A small image classifier, trained from scratch: norm layernorm_no_bias.
Rows from block 3 of a small image classifier, named by matrix and row number. Rows with one number belong to one neuron. Each number is 128 + 32 x the weight over its row's rms, rounded and kept within 0 to 255. All counts start at 0. Numbers have three digits each.
After each neuron's rows are labels from the 100 images, of 14848, where the neuron reaches its largest size: "top examples" is what is common among them. Only what is clearly more common there than usual is listed. The data: histories of elementary cellular automata, time running down. In brackets: how many of the 100.
# gate: MLP gate (model.blocks.3.mlp.gate.weight, 768x192), inputs 0-95
# fc1: MLP up (model.blocks.3.mlp.fc1.weight, 768x192), inputs 0-95
# fc2: MLP down (model.blocks.3.mlp.fc2.weight, 192x768, transposed), outputs 0-95

gate.742:133116124140111154104113131091048142150129136077160159116110151156091174104146124114175140168061127119094104192164138076121166151160152178175156169088068166134117108099113161137165145100075125085139123126140089093126145135103173152099083107125124073129138088185158153113093101146085129186
fc1.742:069137090138118080097132116140147171165159129146196131152082108056175116123154101135121137133164107162159142164053165149131091146161175063147095121108092113069137090072159116063177083167119105116141155099156108081147168092154121166195168086112094084163127054096113103106159120109129145133
fc2.742:117131158158144089137111103162119112140117096090097148089129130131192123161103122115069097102179136129170159177182164171125089140152168162165088122166085169126125080118134098118118064143123127122167171064089148122151126134087118062152167139082122156156133127103152088155143197120107153092
top examples: 001 turns on (97)

gate.648:145124123114090119131123176083100130109115137120104107106197132185193102138161156123105128145168055106135135114225108083123130097065058082146143154169173067115138143148193153131131094090106088148161111062127186094108110111124073166102044197082121127115133150127097112101113166139153122116
fc1.648:095125163114131150171181066193142163150131117135145155122085130075122126113143120137113078120129216091107148114163079158071085123173151145185101151125142097135179098105138076085092156131137143085146105156110157139174107108157161127119194068116115124151114150093138113174156100107080116171
fc2.648:079167114081138093159105147155114155172157072082137120138158122112167106148090105104133099154131148131111112177162141167047129114145100132152171141134169131183132110141142109154112116143089179064130109125159130159149103064146127098147132119085117144143143071128121143165145135134096180112
top examples: 010 turns on (85); large cells (82)

gate.268:178071095215136114085182091119116184133132130095123098129121077119108162112146092095156100168125219073108125090119136093166127095113118124158139108086088174124084130088131106191103108150124139187095092137082109148117099169110163104107086129111132143116147138084176094126141087132150163106
fc1.268:106122146108093166158123138187109150150101096088108125078121142155104159178137137125102120073143087135130097118094139127117152118102116143159151151155136097205137155140153143090095217159110121116161179128123111136114155087171151112097199146103061097085176106151129154101168169170120160095
fc2.268:127155117100120131142116173143111119090130164144077185123140143149150189105101189121158151146121071108130129137225151145122096152132098141123055138120085124054142137117111130131121101004166127087125075128078127078114105105114218133179141139143099150166095129115187077094190111139166140135
top examples: 111 turns on (98); dense start (58)

gate.671:207161110163138077090134099151119066095121122102118095135106128115111189148135121101152110125127183159129107124160138184140147164100068142124144180110159113189141109141101080134122138134153079146127111054117162122090179134173137170106081141090131130148130111069134091116132162137136171118
fc1.671:114101090107123168149098057048141148143126067132075121165118109098134086159142158161108078099145108077112135168066103092177142098057155150098166130129154119093118144103121121183115092135149119135134063173119124138108093130124115175129112112105145159136158110063177149141135129164149142173
fc2.671:181091156099098124114135144113193198128126157137116163163111150145136100209110081129140140129112115133138080173183106097128115077188110178110099118124142107166186127169106128064153092167141144114090115138114056153152083129102090126128126104093087095151159177145208124161105144120164172134
top examples: 000 turns on (92); 001 turns on (77); large cells (70)

gate.499:103103168192098118092094108152085102103141139067183177105089169145099104091118118082146166150121119107135145129124106154159193118163087134087114095144151118150098162108090176172158122206187135105121180140075166101130099114158140131115149113130114136131096116197194127081142133112121126160
fc1.499:149196108062115124139125153078144099103193165135138087131138138174153125148182088165090093116171179146129125092142143083071087156122138154166144152137120137147125100150158081096127141062079135165129082109148168118118146088109104120151154195115153107085137094128083107149144124101156122093
fc2.499:123107120167058125112109118182123157169126074209088143144135145141158118125091164123171115094114151120087072067183173101148124127128166125139157146155203126159163044081149136164157077139147090119106163127111103085158123140165128171115161129135152127176157160122173119143123127109157158104
top examples: 001 turns on (95); 110 turns on (94); large cells (90); 011 turns on (82)

gate.291:162175113128127138122124142145107072121110144165121109143149089085151144133133140096139108151159112177068167099103110131162087084118223110165102128126119119145172088174150079076135118165185121135081130152123084199177138152074118125147129148150168175103109085117107119146107118061066110120
fc1.291:151081141139155090141120112154164158090177146106077121150110050125086153129169056083111138147137174129148113152106124142161147144107132146084167142148159146110106094151133216128095071141085127129111139098107114143128054066155122154169151087117134162158117121183084163064111046165109095095
fc2.291:203163116143147114143112100091147138147110165102130107150158110146106170154113081079237136127146098095089105156159143141043141212111107126122167098130104075143184145110080103082133172145114126171166101117119125171123163131153098141117165173044119140125138112106116158079116145107119164161
top examples: 011 turns on (78)

gate.41:162016133082180124171127129158089134102163125096154089131140080170169161083123165070115084104101191095131144105191151201118141105147162122146121093118109153101149142132102157152171091150143125143164139039086126170167115146181136145114134114164079147146096135106160120109142100166069099111
fc1.41:102226130171090127076120135061172129162094142171068141111123169082118083141138069192157168136184063169112126149100141066137128153109114145098138136148120085168102141135145106093059167104114147113104100208198127110081119110070114127168130143103181107107164125160133125144119130090191168144
fc2.41:106109129132124158188160159082103100132097083151073127139130158107122109128168061103137148123097107147167120148185137129151147127146119145058153170036082146103147145156097093140107132117133124118085118155085117145163150148166188106066125212130120061113019153157124134128127087125084189195
top examples: 000 turns on (82)

gate.386:125170174097115118070092148098182123108107104116090174089145137119121146165073114128083150091094116077134169141092134196127161137168177113126101103108125104120107162129134135140124152160110098157132075170128184137151103103197186130125134118126114072116110147099141131113157144142115113089
fc1.386:124154123154172139126129121175109095173123145159167100140124102105148095110204139116158163164125109145132090124088120100140093127094052083126193130121108131111111128118166130123136109106162168060105181066128129122140106128060071131100110126128145181122097104162071113124105132080155099167
fc2.386:094140147137140161146151131117159160108141096103126129132101071152121141139149134097156195082151096118070139135151116162036147120083109108114105146125049130166137127075121095115123109108087144138070110156116120152103151144137168134121151162149107134155115102134167140138134073158145110112
top examples: 110 turns on (85); 001 turns on (78)

gate.344:119136166095134087134087156112135104089092187156126140173135119096144136107126158082144127114094117121159122109099101139139136166189092110178168060172131146114100123136141161150083108123069118094128167091093111138104095041185112082152109156090092166112142166133137129087135159106123109150
fc1.344:073146125121109107146065115122131106128088167155140088142185106110085143117107144100113105150089135171185139130144135134170178129157075089140105074176098171086145116107090178125106134149087118089157173118155114117117088100186162073119123160125109148103086140140141136105139101128111145133
fc2.344:106187132143097119206126083097132149147169071113149145054088157074151108117133133136124190151117088142089175106143168125101112095166128186118141064199154193160124108141103138075188177119154084106097158186140113202145158148120187083145111127145136174189160137159120145115141074115119118112
top examples: large cells (96)

gate.129:139136099146101088133156137104203141157108146098154147121144121123178113169105090120136077105077079127092129144090087118156086112160142178154148092130162112088163113119103156137137128163123122112113166129088101178114111057085123141165090178118094169169110097124115095081128153103164174102
fc1.129:120143083140165098138170133080136164088173171177088082095139089144074150124139110116172096150096178144139113120137088206104108141143131116139126156114157144172131111071089111114122132119069174135048105075179215123125103127130155093145117126187205154148095135110159097067071184185137119133
fc2.129:130081115102124117104146118128107145118105060111059173151158144156101126066121138103125120152154129142072076166102083085110118187064095101066195160162150055128176151172119112181166117133136156113134202145122149132161181091068078172140137143125115092165141170147159137174066053114140123155
top examples: 110 turns on (93); large cells (89); 010 turns on (82); 001 turns on (79)

gate.293:175075143096107129122085083110080125159085084136178156134093165165133180109107139136093058092189133132175133150153181152116082135148122140112087092169223166090135083094116092080107211063091126122068141093161115129120149150184140144193088140173127123146124126100108116090097139109149178143
fc1.293:158117117112102131136161075129188144039217123112164114137179124127136128166139143103084173158118157192134126143158059103179108132091108089163113118073096150109097197167104134170139088101136071166158085175153103100145139105123092151115153104159178108128130121135181063147171152115060114172
fc2.293:146101125159077138130122160114095126177149121119156105145141073182085117163109103159170135097110185127123140080110106122124137155106148128148061165126088068214080110143141118142117127121139121133142103166116110133137138136137101059126123194159056085072120135120117116081165137148073101094
top examples: 001 turns on (89); 011 turns on (78)

gate.643:106087113096131164078137136130134140159118157129200133086154112136052139119125086128159133152172076118096127117130151160128120133091208108135151120145165147119106183065154151160102111156082179120109121081123179062188141111105140165157139176144186138113103076147117144154104117147146130185
fc1.643:140146123120126159142109127111112104122104116117110160159089169179098135139146130176143129075156117115072079148122110045159150098185126141084174111158152119113115137147091137048136114143109145126087080064126137136058086118126180089124115104174124122096185173136148181113124166133183094074
fc2.643:132135167121118145154075107151094151125155133105148162118081128133092169144137103114047128149139087116115179105076164172092121120150117105126074106159116135159130124049092103154116143117139099099114114148134149129173089106056155124081067200155126208173136124168136111125119162188103126126
top examples: 000 turns on (100); large cells (96)

gate.731:154184122172093062102167057091075082108114121146121151142148126124096142168111102111172132175077133072150164120127059089138093112129118138067159166099089113136063099204156142090109118116101107166135146166168077148123145148077133144128145116106128143139092150105162090094122161136122192178
fc1.731:150188161193167097102157121133117086153110123180079099164148177114159118181109137139068184105142093126175120119176074175094114131195177091065134057094126105121137099156120139111142088178164079141119165111146143139179108085120154159104199152110126116138096118158123135186103163177121195135
fc2.731:114103143101172088075132041087101092087078155158151149139196189116107143106184134098101174110090194116149118148143131157096135120113167138139061132150151163158112033123081162117098205174132162119130159113125124124195112103071080097153117157109162106123151150189142143113140133148118137123
top examples: 001 turns on (92); large cells (88)

gate.498:122120120095211116088121149145126140146147087128159131137144185103149117166161171069144162138094152101144162064088147146201176116128075156158087174123194168156142164117112186130157113150094095166111165108136061110181119168174143139110065133119165126153125135160116179115115189091084164121
fc1.498:126080114151103074141119094151066128113041135138115087112164093109139105153113102133115134155154125118188147133116106096148164146128168118123080147140101181086137134123122073129118074155127203147138116136120144133128145074145108124083165104120100170124159143099121082095149136162074140170
fc2.498:150145161161118093088111169106147148111112108127185142096075145125118152100133099170166116171125099117122098170088131147133097094133100145167124137075178073076119115159134097146132145155153185164164151132147100166183102090162153101119110105117078115180142166117137128080161184190076156082
top examples: 001 turns on (92); 101 turns on (80)

gate.159:117157116099153068087164088121138108168080161142102100128185156173113153118177194185111131165115147204117170115145134115071153177080099123130114100092138105148153082112149121118070115131118127142118111140129132138152074143150139112121122148151145176129086107106207111117136142137118106095
fc1.159:141110107106109148144053144115132116143145039098136169160142099134178071107141091104131087075138119094153053110115145159135158149188099126154154107168160177078168171094102098048103157158148151102154153081188142096141178150111137119128123117104145088204142177131162172148113132150090108124
fc2.159:049086165177138114125136116108121083149174120076086134148100156161156057094115165135167089187138135147119115158124141131178146154128162107064115158120089066119099137164171124130175087162120115138204134140118074138121175064162146140150101125132111126135181124145167106079144129134109105112
top examples: 111 turns on (89); large cells (85)

gate.146:149149174202139158132141098133173099076056114098131108111072123133079108073123072137169163054077110107136108125083077137111208129123104129117073155143129168097156101145135093172175132168132177123138084145110163116125144129144115177182083154121158079088065148155138141100126154118151147108
fc1.146:097105068077104096125057102155077162167150105185078122149183149137146136133151158142104118233130132129138101115142118107084098162088143150121149084137133073148125128121129126095124160105143070119144197098132092116095170135066105060108186173126067150172159132078128124149090132127125161108
fc2.146:144173189087182181147111103127160142179132133079199127128157139072139153134142079073098166104158115163135191137148142133125150156129096170143150145141117096094093061163144148110143163141120157118125126095158157150105155148100122193105103116125087099096106118151123169177096101148134106111
top examples: 111 turns on (91); 110 turns on (83); large cells (82)

gate.327:127126140083091184144152062134100112103125160129101146116114140137140125155136127139195155132127116121128088070136055047132116065092118157112128156072120141128137104191190104122113123104122117139177192165140147055130078175120136159139104136140173141148172144136150157115177105072124129138
fc1.327:134137121187170096123111193103139135175132110148136117136141134105122141115091113118053108128115151140145165184116183225121143190174129121135128104173114097112130134082057149139155130147139159138074083090103115185116173071137130116112155102103066105129105113123095094127092140176131120100
fc2.327:129086141069103163081100098121147158211103132181090157138078086051115165167156107165122145075071156082152146120150110172135189150171176120172104169106125061111163140096088119175133151182112121122084124162071118142139131148161121101156133096088117180170123107078140106100120182184180116137
top examples: 001 turns on (77); large cells (75)

gate.659:113112142181139145170112130123100149104161147128110180154119108111128183103115171125120116109143126155078128183136124112124147190091103088136108131121141113113119127145132080150145126162099185150116149109134134078144205136111128150113162129101188087194157089109100177091128135086202143099
fc1.659:110107157186140143176141131158136113073170159186121170141121102153123199128086144134109120128132146147025134131120140112103176181131107044136091096117126086095101130121135107142150132162117215187091120152124145088118159118131117167142153131101157111165119067101099159093088144063164152100
fc2.659:125119125103097087148088161106151134105150120127124166085126122169127148124098053170137153150095105124071166101100105160171132168083160104111082148129104134125168091079184175092112148117140144156128077080092104109166090136153142127105125153130105072109177136138094120109191147123165056144
top examples: 111 turns on (79)

gate.30:121147180061096123197137127137129169141131119096155120122128187123069116071129144126188143122159159087126132172171107161126203164064102083127100134148145138115184084111113145133147125133129102082077139095161146131109126134091157143182094160142120116156223105100066105082129128124113132144
fc1.30:127113158104103109188114168131155173170140116128129123121157189129087140094159102128204129114155126090099145190175119129126175095031070074129092155174160148123185099123103145110113146098108101097067061119140161116130145125078182147171088119135130092152185131100068143097102172149125141124
fc2.30:089130148097191143155151124132181144190127097053095126088145171073145160131141100100129125119132085108135107091108132153108097117148100162157116157175117123153195109171142135069189147084091105071116145136126153153149141104064097170144150087153139125140126130094150120178129127120169138119
top examples: 011 turns on (99); large cells (84)

gate.709:149061107109112148208117154174098158146132084126129148144148177169080124087138201107111135095135150149081155127146118165164100103111124104169141141132158113177106109084088141114136129101102137070156151164113136107108119126171109109212150154123087073160103111138123145134127161096087111192
fc1.709:068121108148169156197133149100125184208165086146108121144121134149139102089177181136127165104095079130114116135133104130128153087059128113163115110129147106186107133105128113124134175161139147118134140141098144142120150181169133078161123129124108118163130158099139141117154195151108090107
fc2.709:139094117068159097149126122121133094118108154116143081124124119109122107136120147093124110166149097152159127137083095108110103107165063130072147129117166088118121201163111133075151137122070088173123164137137175145137121156184114124139102139116117159118115132159196100135236144112104117151
top examples: 111 turns on (88); large cells (85); 110 turns on (77)

gate.458:078095131116105184150174111124181194132159085073135132167109116117150132129168188166095165156103150117145135113138101153143104114092102156121096075203157126127113152135085124150191186137148121100089075152149111166103145113084183194154069130106080089175129139108150152121137166099119113106
fc1.458:110109104087092172185206136141141156115185107098138144148121108141096144107169147125160132148147080129173128137171115137085120111121106155111155091175165121160067136115131184149150171136130128127115074134130136126110127105133121194169110116079104096177081159134084169112152181129113171149
fc2.458:112157176096165139113095142109092138150113114110159104084147179070115188078126137138143167166156213091091152128106149094147134129112096109072114100136101141126122179149130147211124184188132142165050144112138192153131160174092086124120073132100125139105123105090134137109107147119123105185
top examples: 011 turns on (92); 110 turns on (91); large cells (71)

gate.56:037110133120127126033127156156121073106094129151150116105134113158165076156115119146153071133101128109101102165171156165081125117114166090113131165105112151146147196081059209142150122155165145127162142130101129086142103147110094161134152140158161079155163141146122154099103140141162157128
fc1.56:155088136146103098168155123232166132091117130125109083068166132159154067134141127141123173126155087141147091127161055142114119127093115110145126141102065148194142102093201178185127164111116134114123129051121075122107150118130177130131139099116169144119163107126180088138122136099174072142
fc2.56:037107162158134145125148121118089163078157152109157172099088109167134169134126132120127094097100104103107180136129147173135124112048129101176142104080128054201099092094130150122065113069077132086175076168137136130142105171158116163158101118149152160143144168186107151110169162109149096139
top examples: large cells (66)

gate.22:101108182121137056093120192106098159102100151138033134168140139149147145149140103079159129086142117181101100150111191095183157166140099079137130146132134118113084137183165130133113118105171125163131108154100126178199112102127186144121154132150158128163153171125213120139138111132149095101
fc1.22:132117221162178126117145185121102156116092186084000128139128161136165118132149156129157154106204140186127065161138138122141161158167121103137141082132156147102095151149145108093106116110133132162133093122090102189177081119105175116119180079141139136164201118137174055095138157107161068080
fc2.22:153142153157110130109119125163141109129111177131164124100135162083149128146110147113158114166118108178120122093171120114109076151092177126079100066145148151123066099120166172056033163102122127125131112105161176132152161093138158160121140171145116111138061082176089173172139162135173115113
top examples: 100 turns on (84); large cells (65)

gate.213:084181084113138132137193096144099162085121113105091098099112122125156132142049115127113161128121133104198177117152119130139167125131135076185141116108113155082115118144105128115152130092155130158162137097086097156114124126181130147137119104109139183162026121207132116127129200137143134150
fc1.213:133144113120097121165193183138109153109153160062160159151151182156143097133202104156159137120082149134119145106131119100181091122086165097143096163145099146132117084121126144124173108161131092135099178132086120125077127211177126079129110085154165126126071181147124210153093156065134109181
fc2.213:099171091079158101139149140135118148146160102126098104120133141144145099051181143138088118097165208132079100194146179151126142156151148112089110160145142122103126137103163139130183092112126070110069133119161213148167093106113121064125082093133133133111184097183117167150108147121130092111
top examples: 010 turns on (77); 001 turns on (75)

gate.219:157132149139099146131141143165078103140155172181121109148126121194092151125056156155144156144190189192111092056099187104104155189152097124192133129122132147134103121147164166104177107158182171082137107114180113153152093137070170147178120108138138111166157089146150113110126156115139097114
fc1.219:140131181187098123151141099184146103136077124144094163090104158184122186126088098168160148133147167189099112122068166110160124172187092125108123100084031153117152098180174080132212129160131205151118123126130170137143110131118152098155112117117127126141165075129120117127128132110142151123
fc2.219:149146087135128152147195145087105087145140107128092126144146109142122127105128112137123154051140116180080176067119139186110100098074174098049088121108133116157125089103135192128097204153136122095119082128144115079146136109122188153111188135080140110141115128121076096150122179091141119091
top examples: 111 turns on (85); 000 turns on (84)

gate.234:130131093113119064106154092105131108106157100117196106217126139210123137036110101154166119168192151098088112140141080170120188104207138130122097129098102147103150148104092143148150027070127130117120100103163154095161115117100084140107124177151128109102133110112114128144100116107158147063
fc1.234:144082179133103106147107148147144147180156165156116133116137112066146129160137162107121184084084121135162139103112185116151176167065127143152139206170131086108165081122166128147104104166148149111090187046114124171150143126150148085122165066112104087091142102108136054127166127121096084120
fc2.234:130125158109144094171120095157144142145152154120144190163114133122105172149084109132108123046139094151081151108156142132121101061093166116131104133101118087123085157128149149150113137037112133090133113085173185110073080164087108124152110074139159166159138179032125139068161116164168084079
top examples: 010 turns on (93)

gate.133:146092185093113113111128155066132117110136131078228181154094124124127108152167102086152148174104149138109127166127141191177181151124089112196152131130090105163117115138178132088131151088145141166160089197146169112082122149090142125165174111127106149146129152110138111131126131095115174113
fc1.133:137093192124121148117133138063140114070103148112203176114119132138113088135151138071138156165133088159136163194107154169159186153115100129139113119118130085164133139142182112133121124107171092149144087183123130127116113125127156122134189099113099093120102178184160109124128116116136130031
fc2.133:127137095177157122112134140145120117139116141109116104121115144118068094149103111118136220131107170111158174073116138099171114153105096203104132168154146168146147167103123098075134116104154173160098112102157075114092140176124065098138127124151100121111130055205151105116174118157132157103
top examples: large cells (90); 001 turns on (88); 110 turns on (83)

gate.548:142101122128080087149149092077158158124081118139111111098142108061120120109192108145115114079139126201172063150160136126081136155130129143104108133091112102117141066061132085152091110127143139182119102056160139094137139122117112067157124029146172125105149128121106165156131127094068043107
fc1.548:120103071117081107174161103057147147100066108148113123076127135092114161093174099146114130117131125186214082126136176114090132143119113175094119106120119090140134119077111105164110107146166123189107121083144116098132168136130122078131098053167197098114140126125100173165111110079094071103
fc2.548:134168167100167149115165088103130107128143085080108141079166101125071138123158084102129147148175119153128152047182110144114160087112075215151137094171115199068140162128119141119109118167139146134128150047134138106120175139169106131119113113153139133045130143086161099125088126119142136132
top examples: 100 turns on (99); 011 turns on (87); large cells (84); 010 turns on (80)

gate.125:082118139177141162134124154096111105093130095084162081080071158128165144107088155151073125185114032097086157116138164160171145119126145098178123078164165120078141175160130187133135159134131080150066149126163148111200117100073159114126141145105161156125203116147091146087193149089098111125
fc1.125:094112142117104099119140130092099106109170105133116100098073149136110106138123151092114138117120076128151126013170126199145154147108109126129080122097151137119161100031121141175138098144146090148144114123077130130154133096086166145124160106137160163093130056129112060118073128113075126127
fc2.125:143132144106099153077142182150120093145102147075155170135176122148135102078085145133129108163138117125169181127152161164134119103127106137115160038193115112078159155161154145105153120116121167154104184085152114133128139088138115178095145160141069099142084071081115118118121071108136122181
top examples: 110 turns on (98); large cells (86)

gate.484:080158094125130149177134021089086112130152104124122172139184093090083123151149145096113189092133112196121143153125137111121093141157125090115097090132129085119123139144128184144176100102154081104136142088079100158096167167098133118134120125114106170121068198103132156108145117070107105104
fc1.484:151096105117064160126151155174146137106143101130167129129121152087148196122176119209161107137087117076114124077110126139133123098143142146203148098117125162146116112158127102050128111181091133130134162104092174130111093121184125166092087108152145086146060115137136203103131158163103090155
fc2.484:189188147058170102088113116172097104069154136114148220134082101108080127137122114118137122113097116080145078103122161144189113164080091171045120127123068143115110156128131124093160169084139129103147127113162178122140138213096088124125147155134132139127141155098137119146191159129149080161
top examples: 000 turns on (97); large cells (91)

gate.359:142146133141189098140153096129149116158135121106108168190103158122136129136164120130147101158136132112148119098121185121156104178071124137148148122150159083138123180162076151140157158191151119146094118164101123100058109102055171070120159143066111121150147120147085117088141190137135103197
fc1.359:116111155140105107151125217128074108082127127147132128127124202136133113166154121153145094061115142120126100170114135078176159112075117163172116082159150177180229076181100102138127112039124097204110152213089120092095107126101156137128134138148160140081107098103165110134176100086087148129
fc2.359:175137143183134135080142154090161131096168095098106107105168170119097168083132120125110091185101077099160090126141162180089153148155176106099124084072151123164112156104143120140104101130203141097096148102187118141148112155121119101079083117090178136093156136137124170160135122151119130120
top examples: 110 turns on (82); 011 turns on (77); large cells (68)

gate.437:147114129171093158167134146146156149147162068067193110119161125156086057123156119133177168171119102156055109148123149155143188178159188127091101124101161152097078122158135120136121102141183139164121064160118091194154171136140120107145138114135082091134167079164087189131111117095093127119
fc1.437:140084104144153159120107108163147138150155074067216131129164102129114021139120144112173132157157084163098145130129138155125162181173165112116102116109129155061088106150125090112111116130144131117130059187106140160168112115109117096147142090149114100128168084148103169109094069082114134155
fc2.437:113163083143062161142118159119156061057143151184166115132143167132117082146138147142089154119105163102095160092081170088112098091111097067138193103161167087137141139105121135142092102130100127183148135133129080101139137151145153159129187105103085114134132177154150127122128136130106144101
top examples: 000 turns on (95); large cells (79)

gate.36:066154128104108143177085091137157077108070131113112118147125113210180154085054079123166140140137153069153124175184067158128159073142158129146094128130094163088081113135127174119135114109100184113150127171136102150110166102155124153069123146164142124125106085103102132118098106181162062166
fc1.36:080121108139136140161138123127108048137121135084118097133122092125151134147094111110181151120135142109158126124149091186089102091110144181174143114162121141089118116140147125129110114169124119081137108156125120185115148087121100128070091186156154204106166151107079170115180192199177069147
fc2.36:136131165172130081112189147118094164153144067121100174182141130093079163104163067091127094096132111179163164115131112155142072143095071119123087104142158151142130127105093076159150157128141140079093141133185134088162159171108092123139132109157134105086080152113196112115081132152164122110
top examples: dense start (66)

gate.720:175137112116095100120132109094115145103084196073129122133205166160099156206125149184136151126146143154114128089098158144160171175114059117158133173138173122098145107166121120083192139151078113125090135135142097155117110108134155114120154054164058096095180111154165170097164077075121087080
fc1.720:137155131115130076131147084104099138065116170137156137114224178102093156217101134188133126105144133170117130067096157128138166120103083104163151174131171140085139079165154102080184148146091154105092120126136148114082124099127152126117119102136069121109170140152175163093195102091125083106
fc2.720:162122080131134137050094110131082084063116105153161114129177116110136161153098146154172174144087103133129128103133117129134064087120135185131124178134200165181141042071088089138112108120129095127177166170094087075145124147149137121144109175105153094081174113135122139185104145127124093176
top examples: 001 turns on (83)

gate.457:140099155083117203123127135119113169085179105135128160179063167147178174075150134138097173153147103120179119097139139157113129148144171161146145107118121178160151138181089117178166113190126154196095059166127172129154103090102140099129121164103123208101103111162138096136104075114109160077
fc1.457:153092104095115131128112137134168117165175082109122132154196135134123167117107088105125157098127168108146120135149136155147142143116132173161133109105166148084143080097105101107112103166131136221042121061142123141160130164063129127058165056114103174194110069106144139124073074148143125158
fc2.457:126146137169153116140154080140130206143126100107176174093198161163120073091124137114122121148155130130141069141093143166056102108115181143146185133156173079111082169067111138126094140177177099150126112079128062119080096115113111166130129142122152132132141166152130068101168066106131165081
top examples: 111 turns on (79); large cells (73)

gate.447:123116111144147090148133114133143121146200125121152166101098144094118147137115155124141144147061124151117151085144160177173160154134199124143080150138166109135177139170103180124142102124170110111150168114146128110138103127142173168067120080162064163194145135116149150093185162120053147112
fc1.447:151103097184139082184105101124101133114193130166123120108086121107156133127117138126157167145082126169135156081148187139184160153133178109152083154132152110157193136129114198163127093075137116127174156133169112126167054097123174119107103065127123164184131160160133161077155160111079147123
fc2.447:144114155102156143074110175132178150146137141104161078112128148138116199124155204143125165107129118152155079140146171125074095144119081150185142102118102161132116165096094155162185123166104127058106123092156145156191159095149177102135112115095110126104115142143159091140166116202073130091
top examples: 110 turns on (89); large cells (79)

gate.455:139139090112086179090125142080127156126113127113105076124152167133150122078156153154097086115181089153176118124113094177118094102195119113172124093106091072136038184137131124167159098033143119126077121179119172096146118101118154091086079089139107116112107121099125105138068105091143137181
fc1.455:153105082089105117079138082142109128166119108107116096130175255165148160149139163075177160129103138067153147108146135155160122090171176100156079139135107198202110157159115114122134142121108105099122100142129187140139105108102144142163091123060155147042120124176107108123121138092114113097
fc2.455:148118148106117161192073099127118180145087148133148090152152110051074073128091081165104106187106095087108098157088075064121101177158118131152166111147117180097080146144148195132219123146123133132129126143133087110106093156089175137125119159155114136121123119136149158102184107140178117132
top examples: 110 turns on (85); 010 turns on (83); large cells (68)

gate.515:117170131161161100145109158123104202192208179092115142124112104175103122116154163165100147116146119135144092079130166135149088129189145130101145120145135168124167103099128075087145094142085121154176121150163114114109145171086164097117096133136130156111148132094157086179179087119098139156
fc1.515:182129158094109067101145127172137163141114133139105171120103143153189161145191119091203102103094146126163145156103142096137174140135123149136080128142093130112166203125129059154174136120103123140118078106078149104136098130160169146209147139076174133094142169176169113128121173123054133165
fc2.515:115133167143098114108153096132104155135136061141105133140135131166148114133164076094136110130094113140170164073130161107127104171119156128118104140110170115076011097104181149095087111074152155174098106133174146178114138119099124132156067142088125166111140114170111129124159096089190166086
top examples: dense start (59)

gate.376:117116108108145074118150143099131167136153116177138159121082112091153121156111163187163105174076142136121129194097156101077145124121156168056133122172169099066112146119093134167110206105116174148188145110125163154091111168213189193132155114188134185136127123113095074136092152155123144127
fc1.376:102108164177165125115178146113121181145103137121111120109077122125135100101146105106200130138079093148119162086067158138107117128138113138112104144152149125120108164136152094090172101143080129157100104107169128144113120178179113174105088156138128124127111068126133053171104145145109081030
fc2.376:125134108170087153126115126174084097163131152145163163129129072099134135125145114158161111162160140146122163152130066096173138148149129146099101183091105129059125067134096189135131101107132112191171215135127121101139128177117118100061115208161132090097155109098128080108082100163098130086
top examples: large cells (95); 100 turns on (88); 110 turns on (85)

gate.97:121097111066172050160093117030128103158158207155100097122151108154096113127157094136101133130121175106149144127156156103128182098140187162146195111120148142069139171158130130166117115153079112134121064178086131118130180117174084157143146120083171099122121094142110169107127108133120079114
fc1.97:075123124150075099143135151126111087083125109145133113110122134137150145139065120043099143081054094128135121103127118111126163117125092158093053111092125111096163138129166138103145099140144132122130123077160092130099111120162135123086115120075132188155115128175076102143172124112104161110
fc2.97:144139100127129151150101099164074208114133136129156122128101137111176155113122129052090111177155181118115146125174105144138123118103096113082118142162136154165079155101152122164147125036159102093173149127141158116145122123106154171147157148114124120142140139136139124173132154095153188123
top examples: sparse start (69)